python train.py --model="image classifier" --image_size=32 --horizontal_flip=false --color_jitter=0.1 --isotropic=false --norm="layernorm" --moe="soft" --drop_path=0.15 --num_experts=16 --expert_mlp_ratio=1 --depths=[2, 4, 4] --lr=0.0014 --beta2=0.95
Rows from block 7 of a small image classifier, named by matrix and row number. Rows with one number within an expert belong to one neuron, the router's apart. Each number is 500 + 50 x the weight over its row's rms, rounded and kept within 0 to 999. All counts start at 0. Numbers have three digits each.
After each expert's rows are labels from the 100 images, of 14976, where the router gives the expert most weight on average: "top examples" is what is common among them. Only what is clearly more common there than usual is listed. The data: numbers of one to four digits printed on busy colour backdrops. In brackets: how many of the 100.
# router: slot weights (model.blocks.7.mlp.router.weight, 32x256), inputs 192-255
# up: expert up (model.blocks.7.mlp.up, 16x256x256), inputs 192-255
# down: expert down (model.blocks.7.mlp.down, 16x256x256, transposed), outputs 192-255

# expert 7
router.14:473536614519513501510553407439424492492522542457473476446471491465514402635526460526380522524543478449463567473515543407487483497432453563527535489550480457585484464477530581564457527573464436
router.15:515492565374524491534534378447488489534423514456459523461513465526452623533540505567516513471539490488498519472489558521595529566521434438468622566449507524493528535549404436549528432460470502
up.0:460443464475550567467487434502512459591472480522531512525530383549435573487482465498486575590471542489588562606518486500477477478473449384513544522535582510512421411623455545492504477463422495
down.0:536516525573497471587534470594547457495565472504454582543471507464437514429541503481453408433525525572561557532583490517433553516578521491491478528465483591590389492466436472501474506543522431
up.1:555542593480523432495501433485478492468507530480500523507488486543450468505557518545532431479518471532459499489401493472429433542525539541537405522465416397482438411520522552492521548502618466
down.1:434426496404464537457514577435524501541558443531434449563393449567472535549468466574507523512456536491419546424419522472571515526523519502532549456427476458456540505567433527440439566549541480
up.2:565539570438486510568518467506509565471514432472500496539489487567502484528541419441495439503487452534413419572518498549554498548550518512556416497422413478563518507470447484477486450495629605
down.2:408464445460486530453501530390516454507502566475417398556399469596494495548477450594515492513498608470440441481431520486555448545559498555491524546500500497479542505582471548534459571518507550
up.3:507442462508536539487543507467487513549441449521521490523549465538566566472534442504442541565487571440604541510556520476515469491423465402515589553487540578573475498557506565481497401519384421
down.3:552479507566502473617507486569532478445509483496482570544557547445459486411550492467469405489546515549607534574591479563434573522537539446487451521543497584576418483459489430528519523485510410
up.4:537508533538496458540430529579429418466480607445486538449534544537430458455506560562487448408528480453465565444505543464469521557524497495495470511552459421512493410499489441570489517517544429
down.4:434525539470469485493486601408495512529524440514445505533482575478420527494475472554443506576545494574406491493513541423499536536483594494492544525469499462469529491562501470523506492411607383
up.5:462473552582451588530565525398491501495505628531453415468475508510518417511449457447497575498470565529444450517566467481547454496434549585470511458549463550605523598420448504498389527560461435
down.5:485457468451466519504479582415523480491440620473547480464581530435534437510483464546571552565561448457475461525480438484511488482417530409462568480591492444509584481561535490516579516452449447
up.6:450493548550439574511564548401497520485506604519440418459472515507553414529452438418478579512455553511452443529555452468558458483422567581468504474522464562594525594414486505492422515557459441
down.6:503449477457460506491476557435524488469434627482547482462582529450548430499490456530575532570569444448508457523493440509495496468420527397458553473598487467510577494544533488510571506449433444
up.7:504455468512531531488539520468484500544434455528512477523522471532588545484533431504434543571472565445589525516557522485530479487431458415529569534492544576607480506549516559507514384501386415
down.7:552486506574508460601499502552520468447484494489485564541553551432465482418542478489472419510549506551607532583607482559425576505530531452501458514547515594566431485460490427523523534492491401
up.8:528509566492504491506437571527461511490418528501448533464494542511482496472467570572526461435528479465498540374482546487391595478503516524439456488511483420563614554520553403537523514511519449
down.8:437549408470459484465525602440555483512474520480477502553466522489481421567520481507523618565489470481441488491453508450509557530464530483537545435476433447459556470599515546473450534477568457
up.9:454419510518585605511520482536466423508465479502489538509535438529465510480519507556425538475464555483546578517542472461460485530553494399546546534528501541484503376556441536561548510545437454
down.9:489520562516530527575551518524533446565538455480452560592458537407436565509481517518437422410568500573532538557566514435444581577556547485469505504459476535550461526489414466534485537537620463
top examples: length: three (94)

# expert 12
router.24:520543423530503508574496438447424535548495467417532542549529390418533554585599476513532520426548492491570508452424490513478515497449491570495434536505524448485551524572481607473457390506469461
router.25:451409487537432359476512506532446587490560521467548539550494534504533505485537473549487469503535495522479555541529523430503442586531516440531490602506400541455537483478552515446530521608493473
up.0:506479587556474527509537556529487528337529516503505577509492510580595490408497493510478563457583579546499501539487450554543495524534568511484468577514445510442523390475575479447484465416608405
down.0:442581431489527487466517577473532549547529503430533532492507470548425479489667528589503537477461557455493468452489539508522488416512414523469559495438479488480399372424452498522426470542501544
up.1:513534565556455525464524468573420526424557512464438532568553521585625490428495460475531514504538507537475552529495493447516528588473505438535586496496445487443530427431505446502479416461555433
down.1:468579467527476444479545513455535499563484479425520553473522452498414471500655517566539467438520552489492450502502549492455438420488457540473528508437474502589417382433460541549471507580506597
up.2:479535557495508564451553484547450525470545512486471541455576462552624481435499451429518494474536461530540564505448450487505532528520534402529527453561523493504536379528538517461454436466420416
down.2:491490484534493482508509475532529538526526427460510587459515485483421489446600531545476436446538486542557477504562566512445467438537472476473498525438496537579365395402460517554454466549516599
up.3:480519541476479418554388508408505582536519589448465485506538439430423535610460455494492451484455559497444486479539492499492482527438470567558466613487488479476537546486499538449510583554412521
down.3:506468471440445566484453475408489445457436556498531532459517524421533527541542460507493536504524333529492412560483405406481540468396580465466573554608516486524535476453515463551564514489555444
up.4:522502452446508432524416503461472568438501551503568492540528548484542493524529499534437456507470528539474491547484493479461497532469399609506489575546455456402515623475494521547577506537470521
down.4:504529477475472512498462514419463426502394616484563443497546521441585467566503437554573541513512466474466475498403433457514513467384461527438513489592569472500574473509495551562545585513489479
up.5:478519529501498572460567491537446558487553485458477541474581431548600451423507440425516515456539475518557542516470428494476533519521578421503513452531518516480527358536549537439451407472435400
down.5:491473505545501488507526476535529534533560419476514562475495477500392501450563531528457422423553512556537489486555601514470474446559487483482494527415492536591371409389461516539433431537537603
up.6:491551529480461491537461496441464508509541581460488489488531436454500587645474446500479450467461558473472498425470525506502486494433469617574481615477488442470558565464422521470517529525397546
down.6:516438432430449516500495472467495468469443536511506492428479559453543538511519425522502494506504418541505401566476403411479526453391536447444554514587540485518541515448571469555540513458524410
up.7:524492520532424434552375519503485490538514558447501508503490524451488521533530533545443446486498534502433535467550515525504482507457428626534495631477422445521480657444476524483551565629441575
down.7:553507437469469467405507478443505463408404634514515520425529539440544505530573380456544561497475485430486468497361436454492529463413459421430510474557493505505546497479578496492541542479566402
up.8:459473494483441365529368512451482571513537549432508516481551532485494526589528486549486449508516550506429501525599464473510476536457490590564462635524467479463480622497521504493564570544419517
down.8:515508469459435552433495502395478446468407622517560486432547526441520537575572436474526568496510429456442454481410418408527561462394517465474543500564510495493565475464530483538570529498570411
up.9:493456478507438403542393497518481547556502521423501505500532595500532463516506555518508483526524543544447505550586502468498449539466452595577472613514456467479450577436506486556562518543473521
down.9:482524460509491535432502495393472444455401636538556490465536513449529494567583444483568574498512469397454478465397422440550540448426494496483551500520501513495554451486501539507570551536532448
top examples: length: three (100)

# expert 10
router.20:574475521467501489485521505483495476490492536495523449437482533523463520591572491552554491541548458514485508490487574522565501494472473507563541593480484498581424522495438532508449525515589530
router.21:469528532425549564584565496454533484422436475507582483512493477436589458444523436475522476405444451481573454488524474438547508469576498549475617446514445472607538449502484525490526470538621516
up.0:469487473470501456572526485441560519518496590511469522529493414635549438617514380504511464511503468521388467516436529523513482453423487464533410472477423567554530472503508543479436506544552424
down.0:466494547438524608423525506525513483516589436512398474479426520572468532479512554490480520465461620536487489535474583496516448520535534442520523483435411447468524469552490558473415411547605566
up.1:479438526502424507527452489546528497573530529485521448470476480466432580440420448491498430534512501525594434508549430480536509509493582546487492507571620467547467570460487525454477593597469579
down.1:513471402555542411500405425541465556422447574429507530478423493593507435492570434498557488525448453513536502463477405624498551446416542493502466563514559499411449507497523496512529601536468408
up.2:497461443517501424555493468389558548529516589522527493515461500613563401625508416489538466549525499508408483469458533546549438421471498497525448518512416550524524475498532452512395533488500453
down.2:480491553459510576424519486537525522515579421498416481504439522580475523458510516474474500447427588560509451522484566541501448540537513449500490499413434502494456493544482539453425401545572548
up.3:462434532502425505532459474527538503574519555484505454464463488455433569450412445508496440535519492524585451493557446481522505502485581549486497506588611449553471573465474522464484589591471572
down.3:516486395549547400493405423552463555418438576426511538469425505585504433492563426495552497533447445522533505469488412618487549447400534493508470568522577496422450518493526482510536597543473404
up.4:490402553558548466505478536515515463501501450560470499433449538558455561565559553542528546552429497505464559436416542419530508456430479471550441506478442491533440522487484531544501550449475429
down.4:462445590404527598423582510483530472560545456562514456445499510538483547587429534465496513446522532466463458509481569423535502548482502442498556434417383416487571550508496557451466406472620473
up.5:430442457521447524546484435518552503542502547454508458482428524500437523462439445480531439555537476540575451445560444430495487477498566491525504481579554470551488538464446492586481559582477630
down.5:509530446555541399488408438547466584434428593435541538470444507580531426469568409457559495553429459526543491454460396602473537419443524501507463515532592513444463544501544477485552561518471409
up.6:524492565491487573468539527622479459474477428464499505455494494505504467489527523528429475492434420532494522538459493450509519500454484506482518430411465515537511495421440506490543453513627541
down.6:438504509442537506506505490461515440463471598465506413505492539510576508546419526452573556562475467435477468515413414453520477537448498491505497432512508405443610507501475537461542523537497481
up.7:494439520471501465520491440474489487495500550578468465467483506564520457606549495605465448505467463519434501502477518365520533508427494458534438508543460540571479414508538526503437501469575417
down.7:432468502405517614461542547396553401525506562501468448482450472527501539525530555523508550498520589478410476490475540456513393567405530506544589474522437439484604477527512560478472468534611529
up.8:559497541492498511599525554489502557434485505597542448639537468614601507528471511487413512522454521446456459513461521509536479546445430507473453504430448519527528483487490503425499510510495418
down.8:447499535389456547459573441508496536453585443559405493419515577524431504470501513482424525512568500511505482512510553481498465549478591408550465497507365493487532482450483449485469386504633479
up.9:419439461523448510551488441527542526543514536460502465480430507489433528466430451461516439540546487537581444440549443432511508480487567504516491483579573479536497526470443469553486553589464615
down.9:513515426553534406476417420547463583420422590435534552464419510575513437478568430472557502559439455510540500461464401606473540427436524477513466517530592503431451536495545476499557571516464411
top examples: length: two (100)

# expert 0
router.0:445410452537442470538555457403518475457499469517519558480459515578504593590387498553495488552462530529406486398475473496551443505543525441474517556577550562540529551491556540531473479481461435
router.1:439468512497513459571465539436479541387494505502479499469423488516516489408416495589471534500389553577362491462415445549481450450544556496522439570560530543516510549517442461452386474570517518
up.0:531452553546452527435495524547526496491473547531458536457497562537524481401621491488415508534536550497462500587489488551526568517461467513486430514474435547520531514504494466519478546500465643
down.0:556386596481497509494572367499526442454524465480495488419466524467513537485467520459488544545559550595491413460578525494501538556423479402495466545442495520534457516370442465464469441584559384
up.1:532507537541429491418493492423426472382432479585485552630478525497553560494515510531468542447573494565493482481549430494556425369563442566439560502566465532466507497401524506441492490524509551
down.1:598548450508460452531472498625519481440431441490569541508539471487521470467507438484488467517518459554577476551515436553387436521512483496534430572531600573500442491516482486543545577507419496
up.2:520568540467540491526484512558525471424455441482571457552483505466470495448465521488545676460441466529462441594531456526468490432550484561463454454404585563459541512563462500463475451529535458
down.2:501504474528544546501510464548518584459589412558459547594492492561439563474525546494408457441510520543518516507565537534488543462553580515474465557434492562562396505476516419518518457486496458
up.3:504525541475507528511509465574570495453485488502541442483484534531481506407478510518502627517483459543449444600513438542438504445485473564493464457429584604506520474555492504491437477533474549
down.3:519435539498518492493508421566523557469586394551464554534495501526443566477526561472408466435507543576526492528602549538500540515541538466479453536443468572555410500424508416491465446524544453
up.4:448485510579536492543466509428418553507495602459417476566522467528477489486470535515514519550462546510515549456527511538493450539531542575549588552517466454491556478421499513468437508489513499
down.4:476518459522534488540500514424498437540439587454566459454517574417550446545489470564585543535583476466435469479472402431490453513365500512459555464569504450513572494491557534544517579476504541
up.5:488485513521541441560430455415436542511556562426457508604517391503462491447502507496507437496453531564475561447489506522453483574570510503534553535481403486534599505478457564456479469511576488
down.5:469471462524488475526520540419495450558471582497496466458493528471555461550474516610564512556564496454412487418454410441519457522414440514468541408567507465550588515483623547567484536454527532
up.6:493539528518475519455513484463451480436462430547442506625516470491563559509491475499504491492600427468492470529631482462501425454443484518458588511540460470399531485443530513485511478554539548
down.6:554504441543488423496442484596506542397404517516533541522509537520591466454498418453543469566437468517595476480426443577444498459519446514497419518531579502465443502478489478515582555518424502
up.7:455491510586523507543476488417452583474510617506402477583544480489481489501459527486532506586445558499518537470486472549491472499517551552516566551518462463484536463408476486476474515468477468
down.7:473483460504520493539489512452499468528405589463573461438490558423581443548477450561598541533569469468452474500461415434474464503364505529474567461594506470508574495501560517552518573466521523
up.8:482512551492498534488536454568584495464495478537515455486509572523465454414485491523510587525487456540462427614477425541454517421466475561506439463412586601542470471525522514497410498517468570
down.8:528430553494501498496502395570515529469577390524462532505499497531443558463520552454401479435532508600526454536614552526494517515529547473503461537449487582568408522396478430479457436542548453
up.9:478480392468547524514527495535567433567570494500591520351492528501477485575447538487582441534417471396531524435454558448531548610446540449520479495492539452547485531551491486563534520403464466
down.9:447535485511540557499471485444489454549635487429487486537530514575411512563524560507512524444518565414475476479502548490559466526549515468511522469450422475480454456576464541422427468568507572
top examples: length: two (100); red ink (25)

# expert 6
router.12:492512578532489513493518546519579535443578582469553501571517461451370537426499525512481436459508517503496486587528497495448500598454557485508430530475350526554442576439520428493578581530614482
router.13:519525523467569537434482454452501394500471523523535529428481479482472512378489553500561545544527437614490491444490490498508549509505436540477528485473528493394534491478433516545434564492450524
up.0:407406481532512512428482537539498473505468465385517565406476490518413478412493498517521532578484430506566528458418501515507518441506525405520501544466550535499539456516541524559469486503519556
down.0:515413429500518502424488460363478509410434592474533504457437558513561452489557532457520522552521482451505493477457493457491479504434507496539576419532502426540629485485554501448514506517582533
up.1:547542478451487478556444413420493492434530555515472475469460497528556495508422559541507562541493552538380345458490531514492500558519439539464480488486514506433512471443368434550481561421422511
down.1:555400563513424483588530489545529454472511396514444538515396531472505522542460516521424493448515521553525541563588502552491581480477583483490466518569477500518417552499476396579541440502484454
up.2:398374525463503498434507579600422457538505487449452496429509510571461524591461508467527478555497511466539580431427485464562577519529511448602495531541564452533531513496534424528507532482426459
down.2:483471526450491517389514438448538476507529496467485453516516513560459461572490519472570565527500526483494468428435559517588441532493474459573526414463431421463606524486501561455446526547559501
up.3:565531529478486487547475498484489516447568557501449454580507495544534507564441504489457456488456562516459441503495514540404418504472472485461402498518440492527471541478462494488540590528510421
down.3:534469546496426518586520572495535450503526449553401574601421477506470477504430474554448547484488502518520586536573497578522574539575565447482476538537512451465406499563505437602486456438411426
up.4:588583442425563507467473404450544464463504544493529481504499495515558512543478477560501602535491473506457392447466516498509593503510435472463524492458571496432524470497424561604448459388417479
down.4:603416504494459468618500525458506492523435451536511510474423500480553568525438463542472489498466528547491519596538444503471588485453604472457519522604505507571470549539554437582540481440460422
up.5:402434481533509529446486517539512463519479456388511566401482490509429474411491496557537552570517389509561559444437495496506532450487511418505494527489538533488565483534540517560458495488524533
down.5:541397444491510518413503460374481520412439573485546521444424562517548473491567529455509525552507467440488495466448512472499497471426526475541567413530493441522616483477556481461532485509581518
up.6:415399445516519499429481537558516475492440457381549548412486493532422471429495494502493539559489439522573500448421500502523485418520518368497464570485551536518522424520502536548469469510510557
down.6:527430429492525487439486476356484506432413595466527492446464548508546458492552515467545534555508506452504498507461510433466484489428494513537567418517515427568627485495562504447502503511569540
up.7:486504546550450500569488510504489512457595589501475493558487505502510505544450523474490419428457550496498479481493466530424409531436491524531376514601433445565458568447499482454552581627524424
down.7:443537539453436482510502550522493459520581414548419549599458434512415517466424462461407522458496501562571546529605532565531549581589582446502446562461495504449392478516494458561442447481479514
up.8:558534497464500484563473429430492490425562581494490471513477509535574495527411548506481533516485553530406359434506510510464470580498435511467455478507496497445517484460396447565516560456446501
down.8:549421563510439475594525527530525452507511393530438557549400504494489525537455505532430502439490519558515551551586504556498596477525582459472448552567503501494395530519484407589510451488447452
up.9:410467479521515505461472506537553458506465458390492578409476471478416471404522505536548538531503367483555542450467520516488534444514506404476510524510526506463553470557544534560481457481567562
down.9:559419450487515554433504493392475539450424552462560509414436560497565476469560522454507512557517414425490477499471497461471512437407507471555557445527482429549589466475558444479563499476580521
top examples: length: three (100)

# expert 9
router.18:550566537514538517494490545488490529507471575543448430553533544589479414478517412489542558514458471411548501596496523528551600598501480484565557423380470523488503486528484462388553555499567517
router.19:469454603478529590507479609540547474499480517492469463489512594514443428427489477491489564432458501503546467519531432530475538486516545597548460467489527491545535476508543454390617628448574518
up.0:494471517469495545598462526550504469527501540531501474394477476486349498510457503505572482503432564515551533506407504455490609489484557570525494465489566497579515594503502485492506567468475502
down.0:522497417593526426510420475521497566464469578488441515589472472572550450458538437563533469540443476508550552474478432583475540427450526537494499543557546512423441454514573441539526517468423477
up.1:503483535454488472525472527517477541474523520466523528416461418423403513447507553371499453518461550629517521504493539454412499560532494534557447473503530494600462538515445501474531483535492506
down.1:464503490497501347442443507330477488463542522484386507524450491581494497534470458528516508502508454462449508445474506559563501484426551577482651477533451472521568496561444538536455466464487459
up.2:490455535462506558577499507563485503540500509484485466431490488505349489550435522507569490498446580511530524467400523434522580490464553565543428453510570464587533536491452481501509594459441522
down.2:518545448583519365542426506543461575470434549473485514575512481507562425450558450585527442574460454548563551520487427564419553467433502518475474580566585503461427435500592446563526531484416480
up.3:490524517537529541577463430493516418487539561523474432606452479482575505431492397419480544516499509503464421561559506526492473501478417481433531431419334514439561548391468500486460488561569597
down.3:498479558501514523485536512468496490475619436417469453462392569600428566589433549471452523460451572491424525480469590490562541594561528478464547437500478586505563538438549457502467500590581421
up.4:496478520470482529621460521562492482517505543522499488405480471493344494498450487504577469491419546514566535516406487450465609510493550568540484469484548497585489609500505478488511554466494487
down.4:533499420591533409497421489505487559449467581478433519593474491565541435463536433550554486550443480501548551458484423592493535419449515556496511529558540521437455455524570454532528524467417471
up.5:488454518463496553584491522557498516521511521510495473420488488501356517532442525509566480493445588508545520482395511444488585499464563572553454467504560463597517554496457473499505592460465509
down.5:530526434588520367525419500531470569456431559467463538581499474517557425451551441572526453577456455537561550514486416586425546447439519548483477545562563496458432433501586444565538527469410480
up.6:500468517463491548600472533567502500508499544530501481412479482501349512511449503507575463497431567509556510499401497451465595505488558564542473477492552480588508591506490475493504568469483495
down.6:536502426593528393511415491521482564449454572473444532593482484549551430452547433556540467556448464512558558486481416601461537428451516553490499530555543503439448443517573436546534524466412479
up.7:512486529475478516617425527550455462525496527521497492383488488465350492471479489511557487511432521514560561536428478463471626514517563565520507444472540494572464614507506482480522525478499493
down.7:517485422587559412473433473470500549446485586483422509576451494589539438468519431534566509541426510473522546433479444592535535418461500562492540510546509517426476460537560471519515499466435477
up.8:498488514473472520635475526572494499489502532504516471424478474479340505495470487487584462507430541502563525523413482463431580511495556562544469482477530486585470610514521464485514556470501492
down.8:525500428598534389491413512477491543454454590459428531603479487559538427471539432553573496554455465470528558462476419594496524417432516556478547502560530491454489449550543465535536534469413464
up.9:484442506481510545608475503494498533541518509492503488425441486486369504537422529483603471497454576502558525475431481436485582517488528570545444466500534480572518530462477493506514578479460516
down.9:525510446597504342500416491534483565455479543486461522574479500549557452485543446565498453554491456557540573513496456606459566458444541539467496553574533515472435448482576428574524491469456457
top examples: length: one (100)

# expert 5
router.10:491564512461512566481502494479475478534428482562425560543502435409511521466514461504504506527600464536502489560516534514416599453503489434433525389518490410507565446524507522540561456363481523
router.11:511616415474429551464472534498507549506462524536513488553557415478566513456522477432517436532548500585581475507476476503521592534568545482493518405553568518523545421483519508521557546415493488
up.0:462416491655503451443472436518447540628454430527455577534541477455493524540565518550482475513558493460491554487513561519474495479418489469509524477581438484495515434462439577493524528467512461
down.0:517442573466493491475520405562452494475584390555446547494488506522450531492421518488396461459572511582545450507584554516497488549553547487510455517454498579584404531441453483501457427554553534
up.1:462436492646506450452467408527439542606458451549467577512554475466479513544548510545482488531576496452473555509515555516480494491426484486525535487552431500488509442450440582493533538479522451
down.1:503437575480496498479525410557451493480587386551444544502487504530459528489413510487401451463566510579544452511585550527497499541546560498507443518450514579578400548452464502506445445558537531
up.2:498474445523449524504497525481554556499553499487553464563458478608529492451483499451495494514487511614511458452516448474588462503544575480469417511527519556540384424407562528485422450538439498
down.2:441469544467495573551505536471524492534628470525405485526522573573405571485502498561442550456498582513479455481497556488593557491554566557445520588407440487472491467566436473539502443500588444
up.3:515559560514558541513513478464506460414450543493438427431470565451532552455429501477504535490524459574468415510400451442473524533587461541525448498508586433472516564577521474519477517541517531
down.3:464504497456432528491511604419486476542450551428597463563522525444540481521539465516501535484567391408494516471478429441513528500432512546579545508582519432496560442474607457510545529419509451
up.4:487496500418533537497530480489487497517443533449532437494519510474428514465498470430495502589471512529511375527537435572479519525425488479509594513418535517453525606509457400531456503459525553
down.4:472466484526565545559422512538479612473539504571528491513472522590556494436499539518478453500432313474514580497434419500542573427578479515410569451567565529518439463511519433560549481478494486
up.5:457467431517422503497493518505543549517539468513543464528498487618534498472480483453503492531511516620531446452527396450589475489536548468456412527536514551557405438438597545493444450545435500
down.5:433482535458506560553502550449533487530621483509413468543534570586437551525520476554496555467481557485461477449453552507608557466574574557450529549418444485460510463564428506511493455536579434
up.6:493533564510512520622494505435476458377592567535460424471565426485533490447465514475537465464504480533517495510347497521488485507659513488516480484553517391509502574558461469494531466483502502
down.6:455533449454436502484498594417493498565429538461582420492551498439568426546566474545552545587507459415462512460438443441492520484426464492545541504616563415495562486502571530529547591464497394
up.7:513449486592534459503482451510518564550489418475408517551540540494522499492593468500411518491501539478520532495558536468495471467471490492533533503589463509433543463485519555420493571489491450
down.7:513431562498486489506524414531419523436569427485469543503524472518492531522432534501443435451548571578517457483549595561475537565526510498518481532480486591564406567386451476512452468584500553
up.8:477545581497519492495559580470523440512476533474436415436477497490592579514461489521527501436503494552478438459464532453537497563501455552502419474539592451483529494543514506563507527430462489
down.8:522491489418381477445499588447502531428375477441544516535560475454497452539575462515487480494599540453526527514583439452402532515459486522566550535526502468621499452386580460497531550498487454
up.9:508497463543522429472549535466448501557464388519495564505561468447578561561585481582508483474521494481490565507543539507491471542413443459526492511509445437543525473491422543473529519457489438
down.9:526481579478493498482488396534474568448514408506459587509514488437429476495399509464383433527621528571544458508599540476445476574505544473488497548497479595631357535445509426518498463537514505
top examples: length: three (90)

# expert 8
router.16:508532543603432435472571443502445576447542489421524575567472483492520520450504569519419483403469600530513492491505479525456451498485519497526512487505438496479543450459515512456478453604554532
router.17:575648550516517552455517481547454456500563440532535560537522515514569580458511532430480529466571458443511523492460397552428500546431465520576544497502503516514490442494503442488549451530494488
up.0:544532417506444393436468479550510556533496524545548614508527528486485525539424572568467411513474514541474509583477547537494575598494470447430435439566547436493478510605555454445518521511408413
down.0:472550497522570392548408547472436527525391508512518542539490462414565423483590489536518468538520433559511533502521408422397561532496438463544451563609605563546534478498528473536529537497481519
up.1:545533435455509474501435450545529453493509411570505524534464498518495608489491551585463452541473453448530600603424506612504459477457432454511506481525597489580411530606511465459462519553424421
down.1:454558474514518442446451551417520499573412601422603480481502439426548441530534491467569553580529439445477505487468428403481452541382470514525524509572569503518573408510552499471552605505426501
up.2:515477515492544591508621428514577489468449420433502366521463515420494476450501445424509528511559540539578483520526613478497475433493590570439529490424406458551429509532450496478507445461584583
down.2:440445526462557555527562501465452465527621494472437517558404479596400556516489555528435510450428556475435461489442563512576492541628526522456560510487460491467518516589415590539446453501567517
up.3:495491546491533543560608398469539551523408430448424376514512420512520486494478376415478542494513552516461411485616602484565448475498525541429524419473429483492504487520382472458515482432586568
down.3:432494557497540630549573502461410478539615441420476518538434441577381517500486566515448502414489620474440477489510592542548491552625541547512520539447408521462495491567411560528419478529566499
up.4:541537463532438485492422507536507570467505466624439537526500525482516570436468474595482444631536516515547558624425527498523473523514463516523540424471535516555464524583532515447459532501483468
down.4:423592487518576487492437600384527498598425604464569535516474471422537454497525515513562564550493492437428526477460444417489498470432470538564532526532560486522562451556513487509512536479483511
up.5:513530517514486540556616426407480612553481490405541443517479416458539448464479425459567622417483513504446481488606493434496496438579483459561519526513461471537542453535430538458596428519530511
down.5:437497538528541505505543483526469526524612413496541508512487479540402510491540537501424512423563618510519417545565665465462525573570528508559437510443450573506463420521393465479423433544575458
up.6:505485542479535589529622412511555512467419441462468375530473495469494481483480426424509532518559542509539469511550601495532474451499569587425508473435389466525454516494411472467513435489592605
down.6:446448541492551554540574493453441463552622486456462505550415468603411526503460549528446497445414563451425462468453569523585474530639545524471539520462442509457514530580401583533444458498553529
up.7:527545449493442470480439503522524552461500473617465544521495530450503569469433489606492401625513519500548591655434537519512503518508431498502514449524560504538465541581554510457456546527450452
down.7:442596481538564458511426581396500516562407601473569515527492465417566442489519466510561553564485464456454510483453414420478506467430452515556518500570576491501547457552538464514548555487452497
up.8:481485534512523562553546403481530531550391423496445413501528437522535491469481367444471533520497548486454427466517591484597445487475496552450562429449465481480503474527403498411529462497592595
down.8:488513503506499612552516520436430458560584427393478533533427456563392454496561562509434482423519595475442495512497532528536392535619569589465529577470476500481506494582410568565443474510558467
up.9:480481561504525568562596399460535551504395416483418410516522396490531491467481366424488552472500549489478418478570585483576459456498537576434512410457447445498504488497399484426484475457587603
down.9:446493530500541592550541507444433470564603435421477497525432450578372522516498569526445526415491592447430462490490582540559459548609575570536517552436433522465515484576395551551413464536556514
top examples: length: two (68)